config.toml
model = "masked spectrogram model"
dataset = "short made-up English sentences, spoken by a formant synthesiser in many voices"
train_examples = 26041
n_mels = 64
hop_length = 160
input = "log_mel"
win_length = 400
method = "simmim"
mask_ratio = 0.5
loss = "l1"
arch = "densenet"
norm = "batchnorm"
hidden_act = "silu"
depths = [10, 10, 10]
kernel_size = 3
stem = "single"
growth_rate = 40
init = "orthogonal"
optimizer = "soap"
beta2 = 0.99
learning_rate = 0.0033
beta1 = 0.95
shampoo_beta = 0.99
eps = 1e-08
precondition_frequency = 32
max_precond_dim = 1024
merge_dims = true
one_sided = false
adamw_lr_other_params = 0.0011
max_grad_norm = 1.0
magnitude_pruning = 0.5
max_steps = 7900
batch_size = 64
epochs = 19.4
lr_schedule = "linear"
final_lr_fraction = 0
warmup_steps = 1580
weight_decay = 0.07
adamw_weight_decay_other_params = 0.01
Rows from block 23 of a small masked spectrogram model, named by matrix and row number. Rows with one number belong to one channel. Each number is 50 + 10 x the weight over its row's rms, rounded and kept within 0 to 99. All counts start at 0. After the name is the row's rms in percent of the matrix's.
After each channel's rows are labels from the 100 clips, of 14976, where the channel reaches its highest value: "top examples" is what is common among them. Only what is clearly more common there than usual is listed. The data: short made-up English sentences, spoken by a formant synthesiser in many voices.
# conv1: bottleneck pointwise conv (model.blocks.25.conv1.weight, 160x424x1x1), inputs 0-141
# conv2: growth 3x3 conv (model.blocks.25.conv2.weight, 40x160x3x3, transposed, each kernel summed), outputs 0-39

conv1.141 097:50 40 47 50 47 50 50 75 50 50 50 66 50 50 50 54 50 50 62 62 57 50 50 63 64 29 40 50 31 37 62 50 49 50 30 50 31 50 50 52 26 50 35 39 50 50 50 43 50 35 53 68 50 50 50 36 50 58 50 64 37 51 50 50 63 52 68 47 43 50 48 27 43 50 50 22 41 46 40 50 50 50 41 62 57 52 50 50 50 46 50 50 50 31 62 50 42 50 50 50 69 50 50 57 50 42 50 60 50 50 50 50 50 50 44 52 50 50 38 50 50 50 50 50 50 52 81 50 50 50 50 50 50 50 50 50 50 50 48 60 50 45
conv2.141 082:44 57 44 43 47 45 60 51 51 44 47 53 55 39 61 31 57 49 55 51 51 52 65 41 36 42 26 46 39 82 40 51 44 50 50 46 44 49 67 38
top examples: /aɪ/; /k/; voice: low voice

conv1.60 096:56 58 49 50 50 50 67 50 80 75 48 47 35 32 50 46 48 50 74 50 65 56 59 50 50 59 50 37 50 38 33 50 66 50 50 38 57 50 50 50 50 40 50 50 32 50 50 50 57 50 50 65 44 50 36 38 50 50 50 34 50 50 26 40 50 50 31 50 50 45 50 59 39 50 57 50 50 33 50 58 36 50 50 31 50 50 50 50 50 50 50 44 51 50 50 50 50 70 50 50 43 50 50 56 46 74 50 50 50 50 45 50 50 23 45 50 50 63 50 50 50 57 50 50 58 50 50 50 75 60 61 50 59 50 35 50 31 38 50 51 50 58
conv2.60 063:40 54 45 64 47 80 47 56 75 52 49 46 46 30 51 53 52 58 42 44 62 51 56 53 56 48 48 42 52 31 50 40 43 42 35 36 39 45 55 50
top examples: clipping

conv1.99 105:50 50 42 50 51 50 50 50 58 50 33 49 59 50 50 50 70 27 42 50 50 50 65 50 50 43 50 50 61 50 50 50 50 53 50 50 50 50 56 55 50 50 50 50 50 40 63 50 44 32 43 38 50 57 41 50 60 50 27 44 50 50 41 39 50 50 35 50 59 50 61 50 54 51 42 50 50 45 69 18 50 50 50 64 59 50 50 50 48 52 50 50 51 43 40 59 52 50 37 33 50 50 50 38 24 50 50 52 50 50 63 54 50 50 56 61 50 25 53 54 50 65 50 40 53 56 50 50 50 47 50 38 50 40 50 50 50 52 59 50 58 50
conv2.99 090:48 42 50 54 38 55 57 57 36 51 52 48 45 49 46 58 65 62 51 41 54 48 43 57 38 45 25 63 30 64 50 67 66 33 60 56 62 46 43 55
top examples: /ɛ/; voice: child-like voice; "where"; "every"

conv1.38 097:50 50 51 50 30 27 50 38 56 50 54 44 50 50 50 50 71 50 32 49 35 50 50 50 48 54 50 50 50 49 55 41 50 50 50 50 47 49 49 50 66 50 50 42 62 50 50 56 64 29 43 50 78 50 50 50 50 50 47 50 50 50 50 42 50 36 50 50 53 44 50 34 31 63 50 50 50 50 43 50 43 50 50 65 72 50 58 52 50 50 50 35 50 50 58 68 57 42 43 51 48 50 49 46 50 40 55 58 50 50 60 49 60 43 50 50 50 50 50 36 42 50 50 41 51 50 50 50 50 50 50 51 50 50 50 68 65 50 50 50 50 60
conv2.38 088:40 41 49 67 63 56 36 55 77 50 41 44 45 44 42 57 38 44 54 47 53 46 26 38 37 52 46 42 56 68 40 55 39 39 39 52 54 46 49 54
top examples: /i/; /ɛ/; voice: deep voice; /v/

conv1.89 107:50 50 50 70 50 50 50 50 50 50 40 50 33 50 50 41 24 63 59 50 51 50 56 51 40 50 50 37 33 50 50 50 56 50 50 55 50 48 53 38 43 50 51 50 68 48 50 33 61 50 37 45 50 50 59 50 50 50 50 50 35 50 50 50 50 50 50 54 50 43 50 50 50 72 50 72 50 49 50 55 50 68 35 50 36 36 38 50 50 50 50 43 59 50 62 40 59 50 76 61 50 50 50 55 50 36 50 50 50 50 50 43 50 35 50 50 50 50 21 56 50 50 50 58 28 50 50 50 50 50 50 50 71 37 50 50 51 52 50 54 50 44
conv2.89 089:47 54 26 46 61 47 35 59 52 63 32 44 72 51 46 48 47 53 52 62 56 51 49 45 49 61 49 55 39 60 48 49 47 69 73 33 55 47 42 42
top examples: voice: deep voice

conv1.103 097:50 50 50 27 50 50 51 54 50 48 50 50 56 31 50 41 54 33 50 50 50 50 50 55 50 50 50 30 50 43 50 44 72 50 35 44 60 50 50 50 50 50 39 36 50 50 50 50 57 42 50 52 50 44 61 48 50 49 50 50 76 50 50 50 61 52 50 51 50 50 40 60 48 50 38 50 59 50 50 29 50 50 50 50 60 38 50 50 50 50 50 50 50 45 44 50 50 50 50 49 50 50 49 35 54 50 50 50 50 50 50 72 48 50 50 50 50 50 50 50 50 50 50 54 50 50 42 50 50 50 50 50 50 59 50 42 40 50 57 50 57 50
conv2.103 106:39 50 52 50 55 43 39 46 36 57 53 40 52 46 53 39 46 40 33 67 36 34 35 56 55 35 48 63 43 39 54 50 52 49 20 41 48 44 59 43
top examples: voice: deep voice; reverberation; clipping

conv1.2 095:50 50 50 50 45 50 64 50 53 48 50 50 50 71 50 50 57 35 50 47 64 41 50 50 51 58 50 50 50 50 38 50 50 50 59 50 50 56 34 50 50 50 50 50 50 50 50 34 34 50 50 50 58 50 50 50 50 51 42 59 49 58 50 42 50 41 56 50 53 50 50 50 55 46 34 55 50 32 50 44 50 50 73 50 50 52 58 50 50 38 62 50 50 50 50 41 50 50 50 50 50 48 50 50 50 50 50 55 42 40 50 39 50 50 50 43 50 50 50 43 50 50 50 42 50 39 50 50 50 69 50 50 62 61 53 50 47 50 50 50 50 52
conv2.2 113:42 39 54 53 65 30 67 70 51 49 49 59 46 42 61 60 56 45 31 54 44 72 48 49 41 60 49 49 40 43 55 52 43 70 55 40 42 50 38 52
top examples: thin (high-pass); clipping

conv1.152 100:50 32 47 50 50 50 38 50 50 50 56 50 50 41 42 45 45 50 51 41 36 50 50 50 56 50 64 30 48 52 60 50 50 50 50 29 50 35 50 37 50 39 50 50 50 18 44 50 50 33 50 50 50 50 56 50 50 62 50 51 40 50 50 50 46 50 50 50 50 50 43 51 50 50 50 50 50 50 50 65 43 50 33 50 68 50 50 50 74 50 53 51 50 44 50 50 67 61 32 40 35 50 61 50 50 29 50 40 58 57 33 50 30 47 50 52 55 50 50 37 50 50 50 50 50 25 50 34 50 58 39 47 50 50 38 50 50 50 67 50 50 50
conv2.152 086:40 37 45 53 57 55 40 40 48 53 43 54 74 43 62 55 52 30 62 53 62 35 50 45 50 64 56 61 46 19 60 47 51 46 50 56 51 59 54 47
top examples: mains hum

conv1.49 102:50 69 43 50 42 29 50 50 50 63 54 50 40 36 50 49 47 50 34 55 60 35 50 65 59 55 50 37 50 50 30 37 50 52 43 50 65 40 50 50 50 50 50 50 58 32 57 69 48 50 50 53 53 50 50 45 50 50 50 52 48 50 57 38 50 75 58 50 50 38 50 50 50 50 50 41 50 32 55 61 50 49 50 29 50 53 50 50 50 50 50 57 43 50 50 56 45 50 50 50 59 50 56 53 50 55 50 50 50 52 33 59 50 50 54 33 68 39 50 58 47 28 50 32 71 50 50 50 50 42 40 50 55 50 25 50 50 50 60 50 47 47
conv2.49 097:68 51 40 47 70 65 33 48 59 55 62 49 59 41 50 31 44 45 46 46 34 53 37 52 52 47 46 44 32 61 44 42 42 33 45 54 35 53 55 58
top examples: whispered; thin (high-pass)

conv1.17 099:50 50 50 42 70 50 47 50 39 50 40 50 50 54 62 71 28 42 50 50 60 47 50 50 50 50 41 43 32 50 57 36 50 69 60 76 45 66 50 50 50 50 50 47 50 64 61 50 50 50 37 53 50 30 60 51 50 50 59 50 50 50 50 68 70 50 47 50 50 48 55 47 50 50 50 63 50 50 50 50 50 50 62 50 50 50 50 50 50 50 50 50 44 50 39 68 50 50 48 49 40 42 50 50 49 50 50 50 50 52 39 51 50 50 50 45 39 50 50 50 50 50 30 50 52 35 50 63 50 42 50 54 50 56 35 50 43 50 50 50 50 50
conv2.17 100:51 38 30 35 42 31 43 27 36 44 45 47 62 46 46 46 32 53 46 36 60 57 46 38 45 53 41 48 52 52 52 52 48 49 44 60 49 27 40 45
top examples: /aɪ/; reverberation; "my"

conv1.121 087:50 50 52 61 37 50 50 62 50 39 49 50 50 53 50 50 24 55 50 50 50 50 41 32 41 30 50 48 50 36 64 50 50 39 50 50 50 50 43 47 54 50 50 50 50 50 50 50 50 50 50 50 40 47 65 50 45 52 54 50 44 50 50 48 50 34 50 50 37 50 50 46 40 43 50 45 50 43 50 50 39 50 73 50 65 50 50 50 55 50 50 54 50 51 50 41 33 50 65 50 50 35 50 50 50 50 43 50 50 50 32 50 50 54 26 50 62 50 36 50 50 50 56 50 50 56 53 51 50 50 70 43 50 48 50 50 50 50 37 50 50 50
conv2.121 100:35 43 60 49 61 41 43 47 31 54 59 56 59 53 54 54 47 46 42 44 47 58 63 48 51 42 65 58 63 22 40 51 52 58 47 70 53 56 46 29
top examples: clipping

conv1.149 099:50 12 50 81 50 31 53 50 50 50 50 50 40 50 50 50 50 50 50 65 50 50 38 50 43 50 50 63 50 50 50 50 50 50 50 50 50 50 58 42 37 50 43 50 50 58 50 53 36 50 55 50 57 50 44 50 37 43 43 60 50 50 27 54 40 50 65 47 49 64 50 67 50 37 34 37 48 33 50 50 50 64 50 50 41 55 40 50 37 50 61 50 50 50 70 50 26 51 50 50 50 50 50 50 50 50 50 43 76 41 50 28 44 74 43 41 50 50 51 50 63 37 63 50 50 50 50 33 50 50 50 50 50 50 50 47 50 58 64 45 55 50
conv2.149 082:33 71 50 43 28 53 32 54 52 63 60 44 34 60 62 34 41 38 47 53 50 59 55 45 33 51 49 49 38 51 59 53 47 41 48 61 62 46 46 43
top examples: mains hum

conv1.107 100:50 50 37 50 51 50 50 71 50 68 50 57 50 64 50 50 50 43 50 66 50 50 44 50 50 47 50 30 50 23 69 50 68 50 40 50 50 54 50 78 59 48 50 50 50 50 58 50 42 50 50 67 50 50 50 50 50 43 50 50 50 50 50 50 57 50 50 33 59 50 50 50 50 50 51 63 50 24 76 34 50 50 73 50 50 50 55 60 50 49 50 50 50 50 38 50 50 50 39 64 50 47 54 50 57 17 74 50 46 62 37 50 50 36 63 27 50 47 50 50 42 67 26 67 48 50 63 38 37 50 33 50 36 50 51 43 50 46 43 50 50 50
conv2.107 102:61 41 48 63 54 43 41 54 56 37 33 71 49 43 54 46 60 47 51 38 26 43 37 52 50 49 48 53 45 44 62 54 58 57 54 45 54 29 59 29
top examples: /aɪ/

conv1.125 107:46 50 40 35 50 31 50 35 55 47 59 35 37 57 50 50 40 50 50 56 34 50 39 50 50 48 50 50 62 36 50 50 50 50 50 50 50 50 50 50 66 50 66 50 50 53 50 50 50 62 52 50 50 59 50 42 50 50 53 50 50 50 50 41 50 45 52 50 50 50 50 50 46 50 50 19 53 50 50 67 50 50 50 44 46 50 54 50 50 50 50 50 27 41 60 46 33 50 60 50 50 50 50 50 55 47 50 50 50 50 61 62 50 50 50 55 45 50 37 50 34 43 39 33 59 51 50 50 44 50 59 48 71 50 43 50 43 50 50 50 61 50
conv2.125 081:30 47 57 65 61 38 56 35 48 52 63 41 40 61 48 45 52 58 45 54 53 72 59 61 28 61 56 30 54 50 42 47 54 60 58 47 48 45 52 62
top examples: /p/; sentence kind: request; "please"; "me"

conv1.120 100:50 44 50 50 59 20 32 67 50 50 35 50 50 50 50 46 50 50 43 50 38 50 50 66 67 26 50 50 50 50 50 66 43 45 50 68 50 50 62 50 63 50 46 50 50 50 38 15 58 50 54 50 50 50 41 35 57 58 50 50 38 50 55 50 50 31 52 44 50 50 40 26 50 50 35 50 50 50 25 82 50 50 50 31 50 36 55 50 66 50 52 50 50 50 47 50 50 50 28 49 56 50 53 31 50 54 50 80 50 44 50 50 50 48 50 50 68 30 50 50 50 66 47 58 50 50 50 33 56 26 50 50 50 40 50 50 50 50 50 30 50 62
conv2.120 071:60 39 53 26 46 67 42 59 41 48 46 73 64 27 49 40 41 49 62 46 58 52 47 41 51 40 44 53 50 58 59 40 37 47 45 60 47 62 52 48
top examples: /s/; clipping

conv1.84 099:68 50 56 52 50 42 50 50 57 49 50 50 50 50 50 50 23 50 50 50 53 50 25 55 39 50 50 50 50 57 66 50 50 37 38 59 60 38 50 50 59 50 50 50 53 26 50 50 57 36 50 60 48 42 70 41 59 50 65 52 50 48 41 47 55 61 50 67 51 43 45 50 39 45 37 50 50 38 50 40 50 50 50 50 48 50 50 50 34 50 50 57 46 57 50 50 50 50 69 68 50 63 50 50 50 28 58 50 50 39 46 50 43 50 48 68 50 50 50 55 50 50 50 75 36 50 40 47 42 50 63 50 50 56 52 50 50 38 50 50 50 50
conv2.84 103:35 44 65 52 51 40 64 49 53 58 62 54 60 49 59 44 57 36 50 36 49 41 68 36 31 55 66 55 51 44 56 61 42 61 69 59 40 44 55 45
top examples: /w/; voice: deep voice

conv1.72 106:50 75 50 50 61 53 50 50 50 39 66 50 50 23 50 50 53 50 50 52 50 50 50 43 50 50 50 61 44 50 76 47 36 50 44 65 50 50 44 51 38 61 31 50 50 50 50 44 50 50 50 60 60 50 76 50 50 60 50 50 50 50 50 50 50 39 44 61 58 50 44 65 57 50 50 77 50 50 44 44 50 45 54 50 35 44 50 50 46 50 64 50 50 50 50 60 53 50 25 50 50 51 42 50 63 50 50 50 50 43 50 50 38 50 36 50 50 37 63 50 50 41 44 76 66 51 50 55 50 50 50 50 42 50 50 52 69 46 50 33 60 50
conv2.72 097:41 40 52 47 57 35 43 33 36 44 56 50 46 46 35 46 53 72 39 72 59 45 51 48 38 43 56 55 37 48 49 63 50 52 43 51 29 57 67 50
top examples: /ɛ/; "every"; "where"

conv1.133 091:56 47 76 44 50 50 31 49 57 54 77 41 50 63 50 31 50 38 59 55 37 50 50 35 60 50 50 52 50 50 53 50 44 31 68 55 50 59 50 50 50 71 50 66 59 50 50 50 34 60 50 57 50 50 48 50 55 50 50 48 48 51 50 49 50 50 72 81 50 50 50 50 50 50 50 72 50 20 48 39 57 59 37 56 50 60 50 50 50 50 50 50 50 50 50 57 45 50 39 67 52 50 55 41 66 50 50 50 50 50 50 53 50 50 50 50 50 39 39 50 50 50 39 55 50 54 37 50 67 50 50 50 85 56 74 50 73 53 50 60 60 50
conv2.133 064:21 29 48 44 42 52 44 27 41 38 44 45 48 57 62 43 57 43 58 44 37 54 52 46 40 55 46 48 52 55 32 36 49 53 40 38 50 48 51 36
top examples: thin (high-pass)

conv1.40 106:57 50 50 50 53 48 50 50 50 50 50 57 29 31 62 52 50 64 50 50 50 59 56 40 50 50 41 50 50 55 50 50 49 34 50 56 59 72 58 50 60 48 50 56 50 50 33 51 40 56 50 34 60 23 50 45 50 50 45 50 38 50 21 48 53 50 50 50 50 50 50 58 50 48 50 50 50 50 50 50 50 50 50 50 50 50 52 50 50 50 59 56 50 53 57 57 42 50 50 50 50 50 50 42 50 16 40 57 60 48 50 59 55 73 50 50 50 50 14 50 38 48 34 41 50 44 47 50 58 50 54 50 50 48 52 52 29 50 58 63 46 56
conv2.40 106:53 40 56 43 72 51 41 52 41 45 45 52 59 59 57 63 44 53 42 46 45 59 60 50 77 52 72 46 62 35 70 65 51 41 53 52 44 43 56 53
top examples: /ɝ/; /aʊ/; "our"; voice: high voice

conv1.9 091:38 50 57 50 50 46 48 50 50 63 50 50 41 50 50 50 50 51 50 50 50 41 51 50 50 65 46 55 31 50 50 50 31 44 36 50 59 50 41 54 50 50 50 50 43 50 47 45 50 50 44 52 53 50 50 50 50 67 50 54 50 50 50 46 26 53 50 50 44 50 61 50 50 39 45 78 62 77 56 50 50 35 37 50 50 68 45 50 50 50 33 36 50 47 50 42 30 73 50 50 57 55 51 50 50 57 50 50 68 55 47 34 53 50 59 50 49 34 69 39 32 58 56 50 50 50 42 50 60 42 56 50 50 50 50 67 50 66 51 50 44 43
conv2.9 090:46 52 71 71 42 53 51 51 54 38 55 58 57 46 55 63 40 56 71 56 56 48 65 53 41 48 35 55 51 64 59 54 39 37 64 39 59 42 51 67
top examples: mains hum

conv1.54 100:49 29 46 46 50 68 50 50 50 65 62 50 46 41 50 50 50 64 50 50 50 47 22 50 50 50 50 43 36 59 50 50 50 50 50 50 50 48 29 57 50 50 57 50 50 45 62 50 44 50 37 28 50 42 50 47 50 50 50 67 36 50 50 44 50 38 51 41 50 50 50 50 54 32 50 71 50 37 50 43 50 50 52 50 50 50 50 50 31 50 45 54 50 37 45 58 49 52 50 50 50 50 30 38 64 32 56 50 58 41 50 50 41 70 50 50 50 50 44 50 57 32 49 50 39 50 50 61 37 35 50 50 37 50 50 43 42 56 50 35 42 51
conv2.54 105:29 34 60 63 46 57 46 47 59 42 34 36 34 44 56 39 57 51 37 51 42 46 42 50 33 53 31 48 57 36 60 58 51 30 43 50 49 50 47 47
top examples: reverberation; voice: deep voice

conv1.88 105:50 50 50 50 50 61 50 50 50 64 41 66 50 43 50 50 68 41 50 24 50 50 35 46 67 50 50 33 34 38 50 50 50 40 50 65 56 50 50 54 63 57 50 50 53 68 32 41 50 50 50 56 50 34 45 53 36 76 50 50 36 50 50 36 64 50 50 59 50 32 26 50 37 48 48 59 49 35 50 81 50 50 50 50 50 38 43 50 57 54 50 50 50 70 56 38 52 50 50 50 50 50 50 50 50 57 40 62 29 28 57 73 50 45 50 50 50 50 31 35 67 62 35 50 50 50 69 50 50 43 53 54 50 50 50 50 46 46 57 50 50 52
conv2.88 093:45 45 57 40 41 44 48 50 53 62 47 37 35 51 54 69 52 47 40 37 40 59 50 59 73 48 68 51 53 56 30 44 62 34 51 46 70 44 44 51
top examples: reverberation; voice: deep voice; clipping

conv1.156 095:52 50 62 33 50 50 50 50 50 50 50 40 50 72 50 50 41 45 50 50 50 60 50 59 56 51 44 50 49 55 65 50 27 50 61 50 35 50 50 50 45 31 50 46 54 50 50 66 50 51 41 50 50 62 37 50 50 50 56 50 56 50 50 52 50 50 50 50 50 50 50 58 50 50 54 52 50 50 50 50 35 50 50 50 58 50 50 50 50 50 50 50 54 50 63 50 69 50 50 46 47 50 50 50 50 50 33 50 50 56 50 50 40 42 38 67 65 50 37 50 50 50 50 53 74 50 50 50 50 50 52 29 50 49 50 50 50 38 50 50 54 50
conv2.156 117:38 54 61 54 65 45 66 42 52 49 49 43 40 58 49 51 39 52 47 52 38 63 59 61 42 54 51 47 36 39 50 51 44 68 50 30 62 61 22 47
top examples: clipping

conv1.85 089:50 50 50 50 43 38 50 50 50 50 58 50 50 50 72 50 50 50 50 50 85 55 50 50 50 50 50 48 50 50 50 32 42 44 50 50 45 50 50 50 39 61 50 50 50 37 58 46 50 43 47 50 50 43 50 64 50 50 41 50 62 50 50 51 50 50 50 65 45 50 67 61 57 29 46 50 50 50 50 50 50 54 62 50 54 60 36 64 50 56 50 50 50 50 25 50 57 50 50 50 50 52 50 65 50 36 50 40 50 51 36 50 61 50 50 50 50 75 50 50 50 50 30 61 50 50 67 43 50 50 50 50 50 66 37 50 50 54 50 42 50 50
conv2.85 082:46 42 41 44 37 42 37 63 34 53 49 38 33 44 44 51 50 54 56 44 45 41 53 53 26 54 57 55 25 56 56 32 62 48 52 64 49 37 52 45
top examples: /k/

conv1.144 101:50 50 52 58 50 50 50 50 50 50 50 50 56 50 30 67 58 50 38 36 50 50 37 50 50 32 52 49 37 57 50 34 34 50 50 62 50 50 37 61 50 44 50 50 39 50 47 60 32 54 50 60 50 35 50 43 50 57 67 49 50 50 62 50 50 27 50 50 50 48 42 45 37 50 40 83 27 44 50 50 50 49 50 50 50 40 50 50 50 50 50 50 63 43 50 50 52 50 50 50 50 50 50 50 49 31 50 65 50 50 60 39 50 59 62 50 65 50 50 52 50 50 50 52 50 53 47 58 50 46 50 50 50 50 56 57 50 50 37 50 57 54
conv2.144 106:50 41 60 44 49 56 45 53 49 60 55 70 68 46 65 41 63 64 41 47 39 41 51 53 52 56 48 53 41 48 56 54 49 49 64 37 63 76 60 30
top examples: /f/; clipping

conv1.12 102:50 50 43 49 47 50 50 50 50 50 50 50 46 53 50 48 42 48 50 48 50 49 50 50 50 17 54 50 50 50 39 50 50 56 50 31 41 47 55 44 36 42 50 50 50 42 50 50 50 50 38 63 50 59 82 36 50 42 50 50 50 50 50 50 50 43 50 70 39 34 50 28 61 50 50 45 50 25 50 50 51 50 40 50 32 50 47 50 30 50 46 46 53 40 38 50 50 50 50 52 50 50 44 42 38 24 50 50 59 50 50 33 49 50 31 50 54 40 74 42 50 31 50 60 45 50 50 50 50 50 50 50 50 50 50 62 50 64 29 50 50 50
conv2.12 090:54 40 62 58 50 60 54 57 53 46 58 51 42 47 57 44 37 51 51 80 32 43 46 55 40 33 45 68 67 53 65 58 55 44 46 64 61 51 45 50
top examples: voice: deep voice; reverberation; clipping

conv1.66 109:50 42 44 50 72 50 25 27 50 50 50 50 56 27 50 50 50 50 60 51 83 55 43 50 50 42 50 57 78 43 68 44 46 50 36 50 23 50 56 66 66 50 66 55 30 50 50 50 50 50 38 50 50 62 62 32 50 42 52 50 37 35 50 52 65 50 52 50 50 50 50 50 50 50 50 50 50 43 32 59 55 50 34 49 59 50 48 29 50 50 47 67 41 50 44 50 48 50 50 41 50 44 50 50 50 50 50 38 63 44 50 30 50 18 36 50 32 50 45 65 42 47 35 49 50 67 44 50 35 53 44 38 40 50 50 60 50 50 62 50 50 32
conv2.66 095:52 63 45 54 40 53 38 43 56 41 58 48 42 49 65 53 39 42 61 43 46 46 48 57 34 74 52 39 47 52 35 62 48 57 62 65 51 59 44 24
top examples: reverberation; voice: deep voice

conv1.70 092:50 31 50 50 67 32 50 50 50 41 63 32 50 50 50 50 50 50 50 52 50 50 50 46 50 50 54 61 50 77 50 50 83 37 74 50 50 50 50 50 58 48 28 50 50 50 50 48 50 66 50 62 50 50 50 50 50 63 50 50 41 59 50 50 35 50 50 43 50 50 58 50 22 64 50 51 65 50 50 50 49 50 46 23 53 50 51 50 50 50 50 50 59 37 26 50 50 21 68 24 32 37 59 42 50 50 34 64 50 50 45 37 50 41 50 37 42 50 64 50 50 41 48 50 50 50 60 50 65 50 50 50 27 63 18 30 50 50 50 50 50 47
conv2.70 084:37 62 41 37 69 61 36 46 48 45 70 52 63 62 55 67 47 43 38 47 55 57 63 51 43 56 39 47 58 55 51 46 28 48 61 56 42 44 43 59
top examples: voice: deep voice; clipping

conv1.138 106:50 42 48 50 50 50 37 50 48 50 50 42 48 50 50 50 49 50 58 50 50 50 34 50 50 50 50 50 65 49 50 53 51 47 81 38 50 50 50 44 50 43 50 50 50 50 50 50 89 61 50 48 50 50 50 57 50 50 50 50 50 56 66 50 50 43 50 53 50 55 58 50 54 50 50 69 42 77 50 50 63 50 50 50 50 55 72 50 50 37 41 50 61 60 50 50 61 50 66 35 45 50 50 50 50 50 33 23 50 50 47 73 29 50 75 65 50 50 50 45 58 50 50 50 48 50 42 50 41 43 50 50 46 35 50 54 52 50 44 50 33 50
conv2.138 101:66 26 53 63 38 55 53 58 62 64 50 33 57 33 54 45 59 53 45 56 47 47 53 48 40 61 48 29 44 59 55 37 48 51 65 51 45 51 37 38
top examples: reverberation; voice: deep voice; clipping

conv1.68 110:50 50 50 62 50 56 50 50 50 50 60 50 50 50 62 50 63 52 54 35 60 50 50 50 60 37 50 50 50 50 38 50 50 57 50 50 58 50 45 50 50 50 53 50 50 28 50 41 50 60 50 68 50 38 50 46 50 50 50 50 50 50 50 70 50 50 35 50 50 50 50 50 50 50 46 39 50 50 50 36 54 68 50 55 36 41 50 47 34 50 50 56 58 50 45 42 65 64 50 50 50 31 38 50 67 71 32 50 50 40 32 50 50 34 58 50 50 57 52 50 50 49 32 65 34 50 50 50 50 50 50 50 47 50 33 38 28 65 50 42 50 39
conv2.68 089:44 56 60 55 54 44 37 54 61 57 49 70 31 54 43 23 44 36 41 78 51 50 56 57 51 42 51 47 39 41 56 49 49 54 36 53 41 52 55 53
top examples: mains hum; clipping

conv1.11 098:50 53 50 56 63 58 38 65 50 43 36 50 49 50 50 50 57 50 47 63 67 41 50 50 31 50 50 50 36 40 50 55 50 50 72 46 46 36 50 50 41 50 50 50 50 50 50 50 36 50 50 50 50 50 69 50 50 45 50 58 41 50 54 90 57 27 50 43 50 37 51 50 50 66 50 68 38 50 45 50 55 68 50 50 58 50 54 53 50 50 50 50 51 50 50 50 50 50 50 50 43 50 50 40 50 50 50 51 50 61 50 50 55 50 34 48 60 30 80 50 58 29 50 47 32 50 33 50 45 42 51 50 50 41 72 33 50 50 65 50 50 50
conv2.11 088:56 56 54 41 43 60 66 38 55 52 65 52 54 50 29 50 50 35 75 62 41 54 37 30 40 48 44 49 51 51 47 59 47 59 59 37 55 48 32 48
top examples: voice: child-like voice; intonation: falling